Weights of a small image VAE: 2.46M parameters, encoder depths [8, 8].
Rows from block 1 of the decoder, named by matrix and row number. Each number is 50 + 12 x the weight over its row's rms, rounded and kept within 0 to 99. All counts start at 0. After the name is the row's rms in percent of the matrix's.
# conv: 3x3 conv (decoder.mid.1.conv.weight, 128x128x3x3), inputs 117-125, a 3x3 kernel for each
conv.45 092:47 55 58 54 47 55 40 35 47 65 47 68 75 42 41 35 62 41 41 48 80 48 44 33 27 54 38 48 52 39 55 54 41 35 48 42 44 45 37 51 61 34 57 50 52 46 51 44 48 56 51 62 54 56 51 41 46 56 29 52 28 62 36 47 49 57 61 49 26 57 45 46 51 43 72 49 15 30 62 60 52
conv.46 082:58 63 42 48 40 37 46 67 43 59 49 68 37 44 35 50 56 37 37 30 61 51 38 49 31 54 60 42 54 44 46 63 61 46 49 44 38 46 49 69 66 45 54 44 42 63 21 53 49 75 49 52 59 59 39 62 54 52 08 62 33 63 27 46 51 50 62 52 55 49 58 53 54 48 58 48 47 64 51 67 37
conv.47 111:53 66 43 52 52 51 68 52 64 59 49 60 36 49 63 50 40 41 63 51 50 16 04 52 33 38 21 52 31 52 31 39 52 35 55 52 58 62 39 46 28 42 64 60 57 38 36 36 32 59 31 39 17 47 44 59 58 53 57 55 51 36 54 52 56 51 70 38 50 41 41 51 46 50 48 45 50 52 43 54 36
conv.48 193:51 47 56 47 61 55 43 46 54 50 52 47 56 43 44 39 62 51 64 26 49 42 17 49 52 18 37 44 46 47 51 56 43 52 48 43 54 48 57 40 30 47 48 43 41 56 44 57 54 39 54 52 70 66 53 53 54 57 57 53 46 40 44 47 61 55 45 49 47 44 49 49 52 53 53 42 37 47 46 39 43
conv.49 193:47 27 68 52 59 59 39 56 44 60 36 54 37 38 61 47 42 52 36 17 38 36 46 24 56 56 49 55 61 50 49 74 42 45 54 41 56 42 52 32 37 39 53 69 61 31 46 36 32 39 46 42 43 55 48 59 62 58 48 42 48 61 48 51 51 52 45 61 62 53 60 49 47 21 51 59 49 28 44 64 44
conv.50 082:46 41 63 56 38 78 53 46 43 62 49 50 59 59 41 42 44 63 62 85 48 61 38 51 56 41 49 39 56 42 57 74 54 36 52 44 43 53 53 36 61 34 44 69 30 47 49 48 26 63 32 37 34 44 52 65 65 42 61 56 46 51 37 50 70 49 66 36 63 56 24 48 40 58 51 58 46 34 54 69 54
conv.51 083:45 62 34 46 44 56 57 46 55 44 56 60 39 56 41 42 54 60 42 25 56 20 42 44 85 60 48 68 63 55 35 52 63 35 52 30 54 63 44 58 46 59 47 40 66 45 52 36 33 26 32 27 35 38 38 59 64 71 59 49 44 68 58 48 56 53 50 77 46 50 57 57 31 49 51 65 33 41 43 27 60
conv.52 088:49 56 53 45 51 51 62 60 53 49 36 51 61 70 63 34 37 55 05 45 41 65 64 48 30 80 71 45 51 46 48 66 44 47 66 56 51 45 49 42 51 59 37 43 55 57 52 46 33 42 52 39 50 58 55 62 63 48 73 44 57 43 52 54 63 43 52 48 54 47 41 46 33 50 36 68 76 44 43 49 57
conv.53 083:49 46 53 43 42 68 54 38 45 72 41 54 42 69 52 67 47 45 40 26 47 20 22 85 82 43 15 61 56 49 49 40 52 62 51 46 53 52 47 34 33 57 55 44 42 44 46 45 44 64 46 38 48 54 57 43 48 55 18 61 63 51 35 75 49 51 42 37 55 44 44 59 41 31 61 49 35 42 55 29 49
conv.54 089:37 61 43 55 43 36 62 55 42 54 46 33 60 60 56 58 54 53 50 33 43 34 38 34 59 62 20 46 44 44 40 33 33 42 47 34 45 68 45 49 49 29 47 52 43 58 45 43 38 42 59 33 46 38 49 54 46 29 20 64 53 57 73 51 46 35 41 43 41 53 42 64 50 47 51 38 00 49 47 43 43
conv.55 093:44 55 49 42 37 69 54 62 31 34 54 48 57 40 60 51 45 50 60 74 44 39 49 50 49 51 22 66 51 50 38 57 50 61 47 51 43 48 47 66 69 53 50 41 42 50 44 47 43 53 47 42 75 31 52 36 51 57 55 40 56 21 49 76 40 35 45 85 50 50 42 57 46 46 71 57 44 37 28 32 50
conv.56 089:52 40 53 41 50 54 64 51 33 51 35 54 42 72 36 50 51 61 51 29 42 71 25 13 47 48 60 52 37 50 45 28 56 55 59 57 67 46 45 33 51 50 54 60 54 46 65 38 34 54 73 29 44 36 46 57 50 66 43 59 43 60 32 44 49 69 45 49 46 51 49 40 46 56 62 40 45 53 48 51 49
conv.57 088:59 26 46 58 65 53 49 34 53 45 50 48 51 73 40 58 54 51 68 49 56 13 14 25 37 72 50 59 52 57 41 57 41 48 39 65 56 66 57 47 78 39 49 63 52 59 41 58 44 39 36 50 42 51 46 56 50 42 60 44 57 50 54 45 61 57 47 35 50 57 57 49 51 41 51 59 80 55 46 33 59
conv.58 083:53 46 51 49 58 38 59 56 49 41 43 57 42 24 48 46 46 44 25 55 28 43 63 52 58 28 49 21 52 49 35 56 57 43 62 56 62 39 57 55 85 48 38 54 57 47 49 60 71 43 43 36 33 41 41 62 68 55 34 39 47 63 42 60 40 53 47 46 52 54 53 57 41 41 53 46 28 52 47 55 59
conv.59 087:46 48 53 65 49 55 43 51 42 49 46 52 51 43 37 55 64 64 44 83 19 60 48 35 41 48 61 41 51 46 39 33 43 61 54 45 49 62 54 62 45 37 51 58 62 41 45 45 58 39 63 31 44 53 48 59 54 40 83 33 49 51 56 49 52 56 39 41 33 56 60 48 32 39 41 48 42 57 56 57 47
conv.60 114:39 45 42 45 56 41 61 58 46 39 44 52 54 46 35 61 49 28 49 56 53 72 49 56 32 37 45 39 31 61 58 36 54 59 44 42 56 41 42 47 45 47 39 40 41 48 38 34 33 55 40 43 40 43 41 53 56 46 21 57 51 33 60 48 43 52 47 29 55 45 42 51 39 33 65 36 28 55 52 37 46
conv.61 087:56 45 30 58 46 40 45 62 43 49 50 35 45 32 59 37 54 63 46 56 43 05 20 39 64 32 45 49 44 38 49 79 39 58 61 66 55 61 47 52 34 43 46 73 52 29 57 45 33 37 51 33 37 33 42 44 59 43 66 62 52 45 55 59 66 27 51 56 60 46 27 62 44 53 47 48 64 59 57 36 39
conv.62 090:50 55 48 69 54 55 53 52 63 32 63 58 52 62 59 67 76 55 70 59 58 59 44 59 58 52 40 56 65 61 67 30 55 49 58 47 52 67 57 66 16 43 58 48 31 53 56 60 69 43 61 63 43 50 60 51 55 65 72 52 56 30 42 53 64 59 43 51 55 66 46 55 49 33 43 65 59 52 55 31 44
conv.63 097:40 60 71 50 46 59 53 55 54 70 61 45 56 58 48 46 58 58 58 74 55 69 50 73 49 64 43 46 60 49 64 58 41 45 60 53 42 59 56 53 70 49 45 45 41 40 48 53 44 60 41 48 55 50 54 52 65 44 78 45 50 71 32 54 38 50 44 61 54 32 43 60 56 33 61 52 78 38 47 49 38
conv.64 091:50 41 55 43 38 81 53 40 65 74 47 62 57 60 21 54 39 57 88 37 56 51 41 25 68 23 10 56 47 44 39 63 45 49 40 62 47 48 41 69 79 34 46 55 38 32 51 34 46 11 37 49 56 49 47 62 66 60 33 30 54 45 43 37 41 56 47 56 56 48 45 48 39 32 45 45 39 29 53 51 39
conv.65 091:54 48 51 55 45 69 59 65 54 47 69 23 62 67 40 55 48 39 28 58 31 76 91 38 42 82 62 47 53 53 60 46 54 56 51 45 47 40 47 52 56 39 50 52 46 58 45 51 47 59 52 53 51 36 49 58 51 46 65 54 41 58 56 46 46 61 60 57 53 45 47 56 45 29 43 37 97 41 57 45 62
conv.66 084:63 41 46 50 55 71 42 44 40 54 40 56 39 85 42 48 40 53 38 08 37 81 73 83 59 62 58 60 41 54 55 52 56 39 48 52 51 48 44 46 52 34 46 40 46 65 63 51 55 57 65 59 48 48 46 56 38 61 72 55 50 51 41 55 53 40 60 39 38 61 54 60 45 61 52 53 57 57 57 55 59
conv.67 224:47 37 47 49 53 51 55 45 53 53 45 51 64 43 33 53 49 51 65 58 52 53 10 58 46 35 41 48 48 56 49 62 46 46 54 50 50 40 52 37 45 37 57 56 50 38 32 46 28 00 36 31 44 36 53 55 56 56 53 67 49 67 56 49 60 49 46 55 50 50 42 47 52 44 48 47 36 41 46 34 39
conv.68 088:38 58 46 67 45 39 46 53 29 32 62 49 51 58 45 57 58 37 53 99 32 45 39 37 54 10 42 50 47 37 55 90 47 32 42 37 58 27 43 55 53 50 45 27 40 50 52 31 73 59 42 61 65 72 65 48 33 56 79 59 44 31 56 53 34 49 29 48 58 56 57 48 51 54 22 42 69 32 43 44 51
conv.69 100:51 62 58 40 42 66 49 52 47 55 47 31 44 75 15 47 54 40 44 61 25 50 42 56 54 34 56 61 56 38 71 47 40 56 29 56 35 35 41 60 42 40 46 44 48 58 42 49 52 31 42 67 49 35 65 43 41 56 63 45 52 34 25 37 52 37 59 58 32 50 57 43 65 43 49 41 71 25 53 45 34
conv.70 085:44 56 53 48 36 65 53 53 48 43 59 40 58 56 44 59 51 48 38 28 99 16 99 54 56 21 34 53 63 54 40 50 56 48 49 53 64 34 47 36 66 36 41 58 30 56 40 47 52 72 47 47 46 46 62 44 62 59 86 43 47 42 38 32 55 62 55 51 49 60 50 42 53 50 48 50 46 67 36 42 46
conv.71 099:48 40 51 40 39 40 50 45 48 53 40 29 51 83 51 41 34 60 34 39 25 71 79 77 68 77 52 54 59 44 54 43 44 50 42 44 56 39 49 47 00 57 28 58 41 40 58 36 36 53 60 40 71 41 49 48 67 42 41 53 53 47 64 49 44 52 52 51 48 45 48 53 52 52 37 32 32 60 43 42 42
conv.72 116:46 59 20 55 49 53 51 40 49 57 40 51 61 41 27 66 42 58 49 56 53 22 00 22 55 31 61 67 55 42 59 52 51 52 46 36 51 43 60 64 40 51 38 34 32 39 46 55 45 29 43 44 37 34 52 35 58 59 54 56 45 55 34 47 52 39 42 39 60 42 46 34 46 35 58 52 48 61 25 44 42
conv.73 088:55 67 57 51 60 61 35 48 47 55 76 43 54 47 38 32 52 58 25 77 29 71 15 42 52 50 62 61 58 38 45 58 47 63 47 71 27 78 39 31 49 48 51 46 37 55 46 54 49 41 42 65 61 55 60 58 48 39 17 56 45 44 38 45 55 37 55 34 52 60 35 58 39 33 49 66 43 37 56 59 56
conv.74 090:49 45 53 43 44 51 61 60 46 55 47 49 56 52 59 57 52 33 22 48 87 17 95 82 20 37 05 63 49 36 46 36 51 56 50 50 26 37 34 47 50 64 40 35 41 43 55 50 44 56 67 47 49 61 59 36 36 47 74 46 44 32 50 45 52 61 66 54 46 56 56 56 45 46 52 45 45 59 55 37 40
conv.75 081:51 64 47 48 42 70 64 50 54 39 65 53 50 47 24 67 50 46 59 32 10 49 58 78 97 60 41 53 38 37 66 56 56 68 40 42 54 49 50 51 65 47 46 50 55 48 46 44 36 52 44 49 52 57 35 55 39 42 61 46 53 56 60 48 44 26 46 66 54 56 59 51 48 57 37 56 58 51 31 36 55
conv.76 086:50 68 47 35 46 54 54 48 49 46 46 50 36 44 53 29 44 48 52 43 54 31 48 39 69 62 49 53 53 48 55 82 45 61 56 60 54 64 52 38 40 38 53 40 42 55 46 50 50 76 50 58 49 46 35 50 53 57 54 62 57 42 45 56 58 33 50 65 45 31 58 51 56 44 43 54 25 70 67 37 47
conv.77 091:47 73 52 44 16 53 50 55 56 56 55 52 49 41 49 52 71 41 40 20 43 78 99 47 66 83 69 42 48 56 60 72 45 57 45 58 55 38 53 58 22 42 42 47 49 56 47 59 54 47 37 43 51 36 55 39 48 55 73 56 42 60 42 41 51 52 57 56 46 37 63 50 49 47 57 55 72 56 55 40 51
conv.78 100:48 54 62 57 55 54 57 45 45 51 45 47 63 19 35 41 51 55 60 25 29 46 44 14 66 13 31 46 56 39 47 57 39 50 38 36 52 49 44 41 55 00 45 60 40 56 44 41 47 04 50 62 49 41 52 56 40 50 70 59 47 36 36 51 58 54 48 45 54 43 55 48 61 45 52 60 56 00 51 50 25
conv.79 087:53 70 53 51 44 42 49 54 53 55 24 50 48 38 78 43 44 53 43 30 62 35 71 81 31 82 40 46 58 55 50 66 50 65 42 47 51 65 50 48 59 35 51 52 46 51 48 44 52 85 45 40 67 39 53 66 46 46 59 57 61 55 67 55 67 47 39 30 63 64 51 47 50 62 64 57 42 56 46 47 42
conv.80 081:42 49 56 51 41 45 30 43 50 50 43 62 49 52 33 55 57 40 41 54 70 47 44 62 40 21 52 49 43 64 49 60 42 55 49 41 47 48 63 51 61 70 40 63 47 44 70 50 62 42 58 53 61 69 45 54 47 47 81 49 43 68 51 59 57 57 45 48 42 20 60 43 58 49 40 53 68 55 59 68 58
conv.81 083:52 52 43 50 65 50 42 57 45 50 53 49 27 66 42 33 58 53 72 34 42 51 51 35 92 09 43 51 54 46 38 63 52 44 56 46 56 50 47 42 40 70 50 40 48 44 49 48 53 60 43 58 51 59 63 50 52 55 52 44 57 53 77 51 37 47 35 50 49 59 47 57 38 57 35 43 66 44 54 51 56
conv.82 191:60 57 56 64 50 61 39 45 53 65 37 49 31 55 36 34 71 32 44 40 47 51 49 42 52 31 67 50 73 63 61 55 38 52 38 48 52 30 42 48 56 53 46 53 46 44 20 54 36 60 59 69 29 57 55 47 55 62 43 45 47 48 51 58 73 55 39 46 54 54 57 32 63 30 49 28 76 43 53 32 68
conv.83 101:46 42 38 51 48 46 56 55 46 49 53 46 56 20 54 33 53 61 59 57 45 72 28 32 46 43 49 55 42 51 30 62 51 47 44 62 41 42 55 61 33 51 55 52 52 43 49 59 49 07 50 55 45 48 46 51 44 47 74 48 50 60 60 50 54 36 57 60 62 49 35 49 50 41 46 51 41 34 56 29 41
conv.84 122:48 28 46 53 55 45 52 37 47 39 42 41 39 21 55 39 52 51 57 55 50 60 04 60 67 65 65 51 50 40 47 52 48 47 70 54 59 29 56 30 63 30 62 47 42 35 40 42 40 31 45 56 44 43 61 69 51 59 61 59 49 50 53 55 46 56 53 34 34 57 56 51 39 26 38 54 81 29 50 31 42
conv.85 083:64 37 47 58 51 52 36 59 59 41 40 47 65 47 50 41 34 53 51 25 51 65 36 36 49 14 34 45 40 59 67 35 47 42 33 51 59 41 67 45 52 16 43 30 72 58 53 66 60 86 61 50 67 54 65 39 51 40 49 54 54 42 56 48 37 59 41 41 55 50 60 44 47 40 74 49 31 64 51 56 59